From a checkpoint of a small class-conditioned image diffusion model.
Model: 11.9M parameters, 32-pixel images, norm rmsnorm, num experts 32, patch size [4, 4], layers 8.
Training: muon at rate 0.0076, batches of 64.
Rows from block 5 of a small class-conditioned image diffusion model, named by matrix and row number. Rows with one number within an expert belong to one neuron, the router's apart. Each number is 200 + 20 x the weight over its row's rms, rounded and kept within 0 to 999. All counts start at 0.
After each expert's rows are labels from the 100 images, of 14976 (inputs lightly noised), where the router gives the expert most weight on average: "top examples" is what is common among them. Only what is clearly more common there than usual is listed. The data: rendered made-up planets. In brackets: how many of the 100.
# router: router (model.blocks.5.mlp.router.weight, 32x256, trained with AdamW), inputs 128-191
# up: expert up (model.blocks.5.mlp.up, 32x64x256), inputs 128-191
# down: expert down (model.blocks.5.mlp.down, 32x256x64, transposed), outputs 128-191

# expert 24
router.24,201,215,206,209,200,187,222,194,208,178,176,203,242,218,207,250,203,207,219,203,161,203,238,228,204,167,180,192,166,217,226,190,195,171,182,200,183,210,189,169,150,199,200,202,191,209,215,181,217,198,218,199,195,195,200,200,196,211,222,221,162,201,176,201
up.0,214,157,218,201,211,253,189,230,228,178,178,205,234,208,193,156,198,203,182,182,200,201,169,175,220,204,218,242,202,180,184,191,203,198,202,234,212,180,197,190,220,196,203,227,205,206,226,179,287,220,160,200,216,193,203,198,201,190,207,190,209,205,215,183
down.0,200,171,217,198,199,183,204,211,185,188,251,189,203,195,215,175,208,214,201,196,192,198,202,172,229,214,192,207,201,176,217,199,181,217,198,196,200,178,164,202,203,197,205,205,236,184,224,185,215,199,190,178,211,243,196,211,207,200,121,151,199,181,197,199
up.1,156,171,214,210,218,240,191,195,196,164,231,222,231,211,225,194,201,193,199,212,187,211,222,163,214,203,208,222,195,231,188,205,211,196,194,212,162,223,201,223,176,194,205,209,191,207,197,197,197,222,216,175,204,229,198,202,172,213,172,176,207,197,210,211
down.1,217,156,202,213,219,156,188,198,205,196,223,212,208,198,193,136,202,219,226,192,212,203,188,200,207,183,185,184,190,195,205,187,184,206,208,174,192,191,167,192,266,197,176,197,227,241,190,218,220,192,267,203,208,183,217,193,192,174,240,218,191,174,197,219
top examples: rings (100); desert world (34)

# expert 10
router.10,195,218,228,217,210,235,196,188,195,234,186,191,186,188,212,207,207,121,198,195,181,185,187,168,199,204,233,218,190,187,176,189,181,182,191,194,228,177,174,208,247,222,193,193,215,213,204,194,250,182,196,221,182,176,211,184,193,191,180,195,201,233,198,200
up.0,194,183,235,183,197,248,195,219,223,226,208,208,179,215,204,209,221,216,186,222,209,215,210,179,213,171,204,233,203,199,206,203,195,208,222,224,234,190,197,175,193,177,199,201,189,211,254,203,212,215,224,187,216,208,195,204,202,217,229,213,178,197,182,186
down.0,178,194,194,204,182,188,193,189,184,209,126,210,203,197,202,206,209,195,220,203,203,208,183,175,177,206,181,204,196,176,181,198,207,191,210,202,198,224,206,203,197,192,174,242,181,195,144,193,237,213,191,229,174,191,201,180,199,176,250,224,184,193,200,216
up.1,192,213,213,191,179,167,211,206,290,246,184,200,229,208,195,243,180,202,203,208,192,193,213,242,213,202,183,201,212,170,200,192,225,198,208,226,194,203,204,192,195,178,207,198,187,187,226,192,186,210,175,177,209,200,208,203,201,202,197,246,206,196,198,195
down.1,206,193,197,221,195,274,208,178,197,183,213,200,171,207,226,185,192,191,208,187,197,202,206,215,189,204,229,214,192,212,188,207,202,182,206,202,205,178,167,209,234,230,190,194,249,202,168,198,218,216,172,220,205,182,203,187,211,182,248,175,178,173,202,178
top examples: moons: three (71)

# expert 22
router.22,186,226,199,190,168,209,197,198,175,199,180,165,216,210,181,209,182,202,199,199,204,188,201,159,189,209,174,208,165,181,189,202,171,193,203,209,207,188,213,214,252,206,206,200,189,223,223,203,185,211,137,201,183,184,201,224,204,197,200,216,179,187,215,193
up.0,238,186,214,199,184,225,215,192,193,181,172,205,245,210,187,168,196,200,206,202,186,195,220,196,210,221,210,227,195,204,179,204,197,197,200,237,213,180,189,215,198,200,180,240,195,192,200,201,220,203,142,168,213,179,187,200,212,189,211,196,177,190,179,200
down.0,203,170,182,194,198,181,196,186,240,208,205,204,224,191,164,193,187,206,215,197,187,201,203,195,186,214,213,214,195,206,214,207,203,205,200,174,167,176,141,231,221,204,205,192,159,208,170,201,262,165,239,194,215,209,200,204,198,213,163,238,200,215,191,186
up.1,195,133,216,209,210,262,202,196,176,191,180,227,169,188,222,202,213,208,183,220,215,205,198,140,200,204,195,212,199,199,136,207,199,207,205,216,197,184,203,231,200,202,189,218,189,195,201,189,160,185,222,183,212,178,221,220,182,216,232,207,196,194,198,210
down.1,205,192,187,189,206,191,211,200,152,201,226,224,182,186,210,206,228,177,190,201,195,179,226,212,193,202,212,163,201,200,177,196,224,185,200,198,208,227,224,234,200,211,187,206,166,226,208,198,208,232,178,205,200,194,210,197,199,230,153,192,193,222,183,203
top examples: crescent (55); cracked ice world (33)

# expert 27
router.27,215,213,223,215,170,243,191,193,210,184,152,185,193,166,196,153,193,176,184,196,189,218,178,180,185,221,196,177,166,221,175,206,231,202,198,196,196,173,210,182,240,215,187,231,182,193,197,187,221,224,200,219,198,194,186,191,214,192,191,247,185,197,200,221
up.0,212,214,206,206,198,174,198,191,231,173,198,202,231,194,210,190,193,198,172,188,207,224,214,188,184,194,198,202,185,198,221,187,172,204,211,218,223,192,184,174,221,220,190,206,178,206,184,184,232,213,180,167,217,188,169,191,189,224,210,190,190,171,204,204
down.0,196,185,203,190,196,199,197,197,211,210,199,208,210,202,196,242,195,203,235,200,218,215,183,200,221,197,224,218,242,234,226,195,222,216,207,202,211,184,226,224,207,231,195,231,167,188,202,173,171,206,184,198,202,182,189,192,213,238,201,175,204,230,198,196
up.1,191,187,196,185,218,182,180,193,212,221,194,184,168,205,201,198,201,196,200,200,185,191,193,202,214,196,198,185,209,227,173,202,202,189,205,198,171,217,197,142,247,203,208,195,184,202,163,201,176,198,139,206,197,185,204,208,207,208,196,265,204,209,204,197
down.1,191,204,213,198,212,150,201,196,211,184,225,207,214,198,200,116,207,214,197,197,195,196,209,233,205,197,193,190,196,218,224,215,186,197,200,187,171,203,202,191,142,204,208,228,188,205,236,198,232,178,178,193,207,207,198,175,207,201,217,174,205,199,209,238
top examples: rings (62)

# expert 17
router.17,187,181,167,192,223,175,200,201,186,197,226,220,164,195,177,178,194,204,201,220,175,201,179,232,195,179,216,214,220,226,216,179,211,206,216,218,215,190,166,183,210,183,197,192,198,205,202,173,198,213,177,222,212,198,235,210,201,195,182,179,184,211,166,194
up.0,182,195,182,189,208,195,177,209,121,144,195,193,176,200,179,176,205,205,198,196,190,205,180,211,197,216,208,215,205,181,211,220,192,218,203,223,199,200,201,224,173,190,170,220,160,195,193,221,139,223,126,231,198,243,198,208,195,203,176,200,170,195,210,195
down.0,198,252,202,194,197,167,190,204,194,222,192,211,175,206,210,168,213,213,215,193,183,219,210,222,196,204,196,205,171,171,224,220,186,218,167,189,197,215,203,213,216,197,207,234,185,182,237,189,164,195,205,191,189,213,213,194,208,202,172,246,220,183,228,190
up.1,163,191,195,222,172,222,223,205,192,147,198,196,197,207,157,233,211,202,231,189,210,198,176,181,203,175,216,206,209,212,219,212,220,185,194,213,182,205,191,202,189,198,178,212,199,207,236,209,175,235,160,152,222,177,184,182,214,219,214,217,217,223,199,198
down.1,213,198,197,207,230,222,231,191,174,189,176,171,228,192,254,204,185,182,158,212,197,195,210,211,184,171,217,202,211,209,212,207,185,212,190,213,206,195,188,181,203,188,255,214,180,210,215,214,166,185,175,218,230,198,215,176,196,198,210,205,199,165,186,208
top examples: ocean world (100); full (73)

# expert 20
router.20,199,228,232,181,208,212,233,219,193,225,205,214,202,210,207,147,191,223,185,191,224,208,192,208,228,166,199,221,188,163,226,191,218,217,225,195,197,232,195,220,192,175,186,141,182,204,175,194,166,190,200,231,223,203,217,206,204,229,153,206,214,184,205,204
up.0,213,236,213,196,189,204,218,206,235,187,203,188,218,192,194,177,192,200,204,202,160,253,200,173,187,172,187,226,235,192,209,172,195,240,190,209,230,202,187,220,211,168,221,202,254,213,168,214,210,200,217,205,231,225,235,225,211,166,199,227,193,210,269,211
down.0,198,233,192,183,185,206,199,207,204,193,224,167,222,196,226,211,236,224,214,188,165,181,209,218,191,143,195,198,197,190,206,221,187,150,208,198,215,195,215,230,208,200,151,195,162,253,209,192,192,218,217,163,199,154,218,202,202,166,199,193,214,185,130,161
up.1,195,172,199,166,144,188,215,231,193,200,222,190,197,193,216,200,182,160,215,220,194,175,205,188,177,164,159,198,215,183,206,230,208,214,227,232,189,232,188,184,174,221,192,186,228,207,183,185,211,234,207,196,215,212,217,167,177,210,190,191,170,182,216,203
down.1,186,173,205,190,220,188,220,201,162,198,248,173,212,201,228,205,234,239,193,202,205,228,177,199,204,194,250,195,175,170,219,199,209,174,192,222,179,194,203,177,198,193,192,199,182,230,192,186,207,239,204,200,205,194,228,182,224,195,192,211,180,212,157,183
top examples: lava world (100); full (85)

# expert 25
router.25,187,193,184,206,198,220,169,215,177,200,156,160,168,182,182,172,195,178,200,205,198,191,206,202,207,185,202,220,196,196,180,174,185,192,188,211,176,198,204,183,211,202,220,218,163,206,221,179,243,185,182,225,180,166,199,199,205,205,225,202,199,186,225,214
up.0,183,165,187,190,188,187,198,197,252,186,207,212,220,175,217,208,223,203,193,223,189,205,179,186,190,195,191,191,208,182,168,199,225,205,183,193,203,177,187,243,167,182,190,208,183,209,179,207,193,190,209,194,197,170,192,189,207,203,192,201,186,194,208,203
down.0,182,202,202,199,196,251,186,202,164,191,190,206,225,219,217,216,182,220,173,202,203,206,223,181,182,183,211,217,177,199,216,217,184,188,170,202,176,208,172,218,191,212,238,191,229,184,257,207,135,208,159,185,182,193,196,221,202,228,171,196,190,195,195,224
up.1,201,201,198,211,195,197,190,202,155,179,208,197,164,203,197,156,220,220,195,204,207,197,223,165,208,202,216,186,275,168,183,182,155,221,206,205,230,194,197,201,215,203,213,205,200,189,271,202,194,182,177,191,201,207,183,191,206,237,211,139,197,180,193,197
down.1,217,192,180,202,210,213,192,193,208,189,224,150,196,205,234,176,174,172,194,191,189,200,176,215,171,223,193,189,252,190,177,200,214,182,192,251,218,207,192,227,162,237,212,172,243,192,224,192,175,225,191,204,226,206,191,210,183,234,190,204,165,200,183,169
top examples: cracked ice world (33)

# expert 30
router.30,186,217,234,197,198,246,214,207,233,206,190,153,245,195,199,205,166,175,199,184,193,204,213,190,211,199,222,219,174,192,192,188,192,193,210,205,191,169,220,215,219,219,210,217,182,186,223,169,244,206,210,223,195,228,204,186,195,208,191,205,198,175,195,176
up.0,191,185,201,212,208,219,204,187,190,195,212,203,217,215,198,170,184,203,192,215,199,215,233,199,199,231,186,209,215,227,197,221,199,207,192,216,255,171,204,200,250,173,202,227,185,211,193,188,229,178,239,195,194,226,169,217,209,200,216,213,189,226,186,160
down.0,176,196,185,207,214,238,200,218,226,195,207,179,188,216,196,151,192,218,204,190,203,193,214,232,205,191,165,204,188,231,214,214,206,221,187,207,222,185,175,137,213,216,207,235,163,193,173,219,191,200,184,198,195,172,207,212,210,228,187,262,192,214,207,244
up.1,193,186,195,196,191,245,179,189,208,210,130,174,185,226,217,209,204,204,198,209,220,199,216,232,201,200,196,225,156,187,195,184,218,194,199,219,173,184,203,209,191,191,179,175,214,189,161,200,234,195,211,190,202,166,209,220,185,211,242,222,203,196,192,226
down.1,217,192,207,203,216,153,189,198,173,186,175,209,215,193,189,262,209,180,184,195,212,206,193,217,186,187,202,194,168,172,200,205,181,199,209,211,175,212,248,195,264,185,208,213,162,211,238,217,215,218,205,230,197,184,199,206,195,206,245,174,175,218,191,235
top examples: rings (72); banded gas giant (42)

# expert 9
router.9,160,234,213,205,190,215,185,202,254,229,197,172,237,172,191,240,196,163,193,195,185,193,216,189,218,219,221,182,195,185,150,206,213,189,203,176,202,198,209,229,240,204,182,231,209,186,181,202,211,201,206,187,207,179,223,183,183,182,247,214,206,196,220,199
up.0,214,201,221,217,202,206,201,204,207,207,166,196,250,209,184,161,202,213,211,187,184,234,178,237,215,228,205,219,194,217,243,206,173,199,204,215,206,194,207,206,184,185,194,209,285,177,214,211,190,213,142,182,217,188,211,182,196,214,219,162,202,166,215,185
down.0,187,184,202,211,207,183,207,192,126,192,162,208,202,193,204,125,224,181,193,191,196,184,177,206,193,182,209,216,219,232,223,200,189,200,193,190,189,203,161,150,262,209,198,202,210,198,193,191,236,208,233,187,192,205,192,193,197,193,224,222,207,200,191,210
up.1,166,200,189,206,197,176,191,197,176,206,216,201,244,197,201,218,216,186,216,216,187,218,187,191,202,203,202,195,178,201,190,213,231,200,193,196,189,186,182,228,243,215,208,208,198,193,213,193,197,196,181,156,205,177,213,190,194,195,219,256,194,199,206,193
down.1,205,178,178,189,176,174,204,198,190,204,196,225,200,185,187,205,200,192,220,203,213,188,165,212,211,188,198,207,229,222,188,186,236,207,210,214,186,208,229,209,245,218,205,190,172,232,156,202,131,189,219,225,171,179,199,193,198,197,253,169,186,206,183,177
top examples: rings (96); crescent (59)

# expert 8
router.8,164,200,216,211,200,222,187,182,212,225,172,206,187,201,212,207,209,185,202,200,164,196,162,183,204,181,191,223,121,190,185,209,195,186,197,188,184,199,216,200,215,215,197,212,175,213,211,196,244,215,197,221,186,151,214,208,206,189,212,253,208,212,207,207
up.0,200,160,208,231,193,191,191,211,205,205,216,198,178,215,226,216,160,209,202,178,220,181,190,209,203,200,179,191,207,218,199,222,209,197,189,208,194,204,196,217,170,219,195,222,237,191,229,225,211,180,190,211,207,203,211,187,209,194,223,180,189,194,190,208
down.0,202,196,188,204,174,257,199,224,252,205,194,158,217,214,200,222,195,215,226,180,194,198,200,201,203,174,209,198,246,190,207,190,167,181,203,213,214,195,230,179,204,185,196,209,209,172,229,199,215,212,213,196,216,167,207,199,203,179,212,226,202,199,187,166
up.1,191,167,187,186,204,162,212,195,206,195,183,186,162,228,206,163,156,184,180,204,209,241,179,189,197,195,199,175,208,176,241,195,197,204,205,205,217,200,209,230,195,189,208,200,229,223,149,204,199,198,224,206,231,202,187,211,209,215,173,186,193,209,203,214
down.1,198,208,162,203,206,185,197,190,217,190,200,177,186,188,173,227,182,215,209,183,202,180,205,234,215,201,197,237,190,203,199,203,203,214,198,208,196,176,195,224,173,248,194,199,170,207,227,195,285,194,188,229,187,194,181,207,193,182,259,149,222,196,208,214
top examples: crescent (67); moons: zero (53); ocean world (35); kind: lava world (35)

# expert 11
router.11,182,205,201,216,188,199,192,226,192,219,176,196,207,166,180,201,227,191,165,202,231,202,245,215,201,231,211,204,206,250,218,226,227,216,199,183,200,202,219,199,220,186,179,205,213,191,165,214,152,197,206,161,214,184,203,176,180,198,217,198,225,220,237,194
up.0,195,232,210,192,198,219,202,176,193,166,195,184,203,203,200,205,217,188,193,214,214,212,196,201,196,225,199,217,203,161,192,205,203,193,207,172,251,192,220,234,221,212,199,183,244,212,246,218,222,183,241,204,204,192,167,194,180,188,222,196,226,201,209,195
down.0,215,177,219,194,212,198,197,188,162,209,167,197,177,225,210,239,198,198,197,187,206,191,206,201,204,209,190,169,161,208,194,198,165,204,200,199,213,220,127,216,192,200,189,187,172,185,194,197,267,200,213,201,208,208,194,199,205,221,205,205,204,195,188,195
up.1,211,224,216,212,210,189,190,187,254,187,201,217,197,190,201,146,173,202,186,209,167,234,196,168,216,157,204,233,161,199,219,189,197,192,202,189,226,183,166,176,174,206,202,184,233,195,194,180,198,180,204,234,207,209,189,191,207,205,210,229,196,204,195,187
down.1,209,240,183,197,204,199,231,189,198,198,200,158,228,189,208,174,243,198,181,202,182,187,203,205,155,196,179,183,132,201,186,223,221,192,206,193,206,241,220,197,182,198,161,188,153,206,180,196,170,191,183,191,192,209,184,224,186,188,171,188,179,173,217,219
top examples: rings (66)

# expert 23
router.23,235,210,168,194,193,203,194,187,184,198,245,228,193,245,214,183,182,210,222,232,216,216,160,168,218,173,192,194,215,228,164,209,213,205,201,193,225,243,225,216,205,221,215,196,222,190,181,201,184,195,196,217,200,204,183,197,197,219,193,236,194,200,208,246
up.0,160,198,225,209,210,202,205,227,216,245,175,178,200,200,204,189,231,191,213,194,231,206,223,197,166,210,234,218,204,169,207,184,184,233,192,210,192,154,189,198,202,193,174,186,186,202,194,196,231,210,195,209,185,193,210,193,206,190,172,211,227,214,201,187
down.0,175,194,190,207,217,190,187,205,166,206,126,203,214,204,191,189,174,218,202,196,198,216,177,215,179,218,203,181,227,169,182,203,178,201,213,218,193,195,216,153,229,197,224,177,253,194,167,203,201,206,197,176,195,213,213,194,204,195,113,198,197,183,199,166
up.1,153,224,196,205,216,222,181,217,194,228,180,164,191,162,207,235,219,188,176,195,221,185,217,231,183,227,229,207,183,165,223,204,179,199,208,187,193,178,190,201,232,194,185,200,183,210,209,195,227,192,166,214,191,207,207,201,195,173,184,190,224,185,195,207
down.1,170,191,179,198,201,213,187,205,224,193,192,152,215,211,190,209,194,217,201,198,207,203,174,185,190,199,155,210,246,196,183,203,225,207,213,196,194,223,248,160,233,201,209,195,213,210,198,184,211,167,250,175,198,206,194,189,193,186,191,168,215,204,187,169
top examples: ocean world (44)

# expert 0
router.0,207,225,210,194,213,180,193,182,172,189,199,222,166,215,202,182,188,197,207,195,190,227,187,206,198,223,173,211,183,179,200,192,193,202,202,188,172,190,186,177,185,187,185,212,210,209,218,157,240,189,184,200,191,191,179,207,208,218,201,204,173,221,192,177
up.0,181,193,156,184,211,210,191,180,219,167,194,206,168,208,213,248,199,205,196,223,200,160,203,189,181,214,191,204,205,203,211,221,184,199,188,174,202,211,200,196,159,196,205,180,187,204,150,210,163,202,184,204,175,215,228,218,200,181,195,262,192,195,202,200
down.0,254,201,201,202,208,210,200,200,177,197,184,194,174,200,207,235,198,185,198,194,207,194,209,180,211,215,199,192,173,211,198,210,193,204,195,205,231,211,234,188,164,204,195,199,246,198,173,194,131,190,186,214,201,224,212,180,208,196,240,182,220,188,212,162
up.1,200,178,238,212,210,170,203,205,181,198,200,216,238,196,193,267,176,209,196,197,212,178,207,200,220,214,190,187,231,182,185,235,216,193,193,171,173,203,205,210,232,207,208,220,207,217,151,200,126,190,250,180,213,219,208,197,201,190,189,235,218,194,211,211
down.1,179,216,201,183,214,186,190,197,264,189,206,194,184,205,214,192,190,252,190,187,213,216,223,196,191,199,195,201,210,182,212,206,227,196,208,198,199,203,117,169,203,231,193,210,205,202,187,188,175,169,160,205,185,222,197,202,205,170,223,237,201,180,200,191
top examples: rings (60); banded gas giant (45)

# expert 5
router.5,179,180,154,213,211,166,184,180,171,205,200,181,186,188,210,198,223,187,189,204,198,193,180,194,188,201,205,219,168,211,179,189,163,177,199,194,184,213,200,195,208,209,188,207,167,192,203,185,239,207,185,235,184,172,216,223,202,179,234,255,213,209,192,221
up.0,182,187,205,206,213,215,218,192,178,193,274,210,162,210,189,178,183,169,195,176,203,172,244,225,224,197,199,173,238,217,154,178,177,179,202,188,202,198,205,211,212,195,227,188,193,198,196,157,169,230,149,211,189,167,201,221,196,210,176,203,221,215,210,201
down.0,197,237,189,179,198,209,185,196,189,184,230,229,186,200,180,235,210,235,180,190,208,187,175,202,177,202,187,213,155,217,144,200,180,194,197,178,196,197,228,220,207,205,177,182,205,235,210,193,194,225,183,188,169,228,202,199,202,203,202,223,216,240,222,206
up.1,168,195,181,203,192,206,218,192,188,147,195,182,160,219,195,226,202,195,186,197,220,190,175,214,220,201,209,217,198,194,248,183,195,200,199,217,193,190,233,193,165,178,199,224,233,193,169,187,247,202,146,207,198,256,211,190,183,189,187,232,193,201,198,212
down.1,214,148,156,196,212,189,212,183,141,197,211,174,164,198,203,180,208,194,197,187,218,213,162,197,194,205,206,204,215,191,192,189,217,228,210,196,209,227,227,233,227,193,195,193,166,212,149,208,267,188,218,212,217,194,201,201,197,204,183,215,203,226,214,176
top examples: half lit (51)

# expert 18
router.18,224,203,175,199,193,208,214,185,195,163,182,190,173,183,234,191,238,214,210,197,202,228,192,199,187,209,191,237,236,233,221,203,182,213,186,246,190,198,164,178,217,212,190,176,196,195,218,220,182,179,205,206,217,201,156,226,206,214,192,169,222,222,188,227
up.0,217,209,188,202,198,259,200,211,187,185,190,195,196,183,198,213,201,202,203,182,172,229,222,202,215,202,237,200,225,190,198,199,213,205,225,186,181,188,209,183,242,193,200,236,199,212,205,181,212,180,210,174,194,221,202,213,199,182,172,174,181,190,165,195
down.0,183,199,225,198,184,200,192,191,217,181,198,184,193,193,202,244,193,169,183,195,223,218,217,186,216,187,227,177,236,211,184,187,199,197,214,206,142,199,219,163,188,205,194,204,199,160,219,192,207,168,157,198,173,245,204,215,201,212,237,184,197,167,195,185
up.1,183,153,158,223,201,211,191,198,189,184,188,211,209,209,208,134,210,193,218,183,185,207,232,217,205,220,213,208,214,210,179,199,186,191,201,191,190,205,228,224,184,207,193,197,171,213,205,202,182,206,183,223,197,224,179,217,197,195,202,219,190,215,207,186
down.1,178,179,196,180,206,171,207,197,199,193,214,220,221,205,193,210,223,189,193,195,195,179,155,199,214,230,191,190,175,224,217,192,215,239,199,219,189,219,206,240,187,199,197,186,210,180,172,178,186,181,230,195,182,182,182,193,218,188,176,147,210,198,212,195
top examples: moons: three (71)

# expert 2
router.2,204,217,178,208,197,215,205,195,190,200,160,161,202,195,217,246,199,172,191,196,207,176,168,169,186,220,209,207,189,204,140,210,172,206,172,195,219,195,217,193,212,230,205,251,155,190,209,194,251,226,168,189,195,194,192,209,198,182,179,229,183,213,202,216
up.0,176,204,182,212,204,240,192,208,215,184,180,205,261,193,195,189,207,204,207,193,197,204,245,230,211,207,188,209,178,233,198,199,214,189,192,197,228,206,190,179,206,200,206,210,206,195,210,207,272,202,228,220,204,168,192,194,209,187,214,253,210,209,214,210
down.0,224,189,155,206,190,205,194,197,168,190,174,193,184,190,211,235,201,194,192,194,214,204,228,213,198,211,206,223,189,199,172,208,225,208,192,198,187,187,227,197,165,213,212,228,189,205,171,209,90,207,176,191,200,227,188,201,199,201,237,152,180,251,193,192
up.1,199,168,222,197,205,183,191,182,204,148,210,206,242,194,217,211,205,207,193,189,203,186,194,212,205,187,205,187,215,180,176,199,203,198,195,189,247,196,176,187,188,203,201,208,233,207,215,192,201,196,180,203,186,213,194,210,210,197,192,200,182,193,216,207
down.1,212,181,131,203,190,204,203,210,240,197,175,200,205,197,183,177,195,195,199,202,195,207,235,181,188,181,207,213,191,207,142,202,234,182,203,191,185,204,239,206,202,181,197,193,182,208,185,198,140,214,153,187,175,185,201,216,213,213,207,191,210,159,197,219
top examples: crescent (92); glowing rim (85); cracked ice world (62)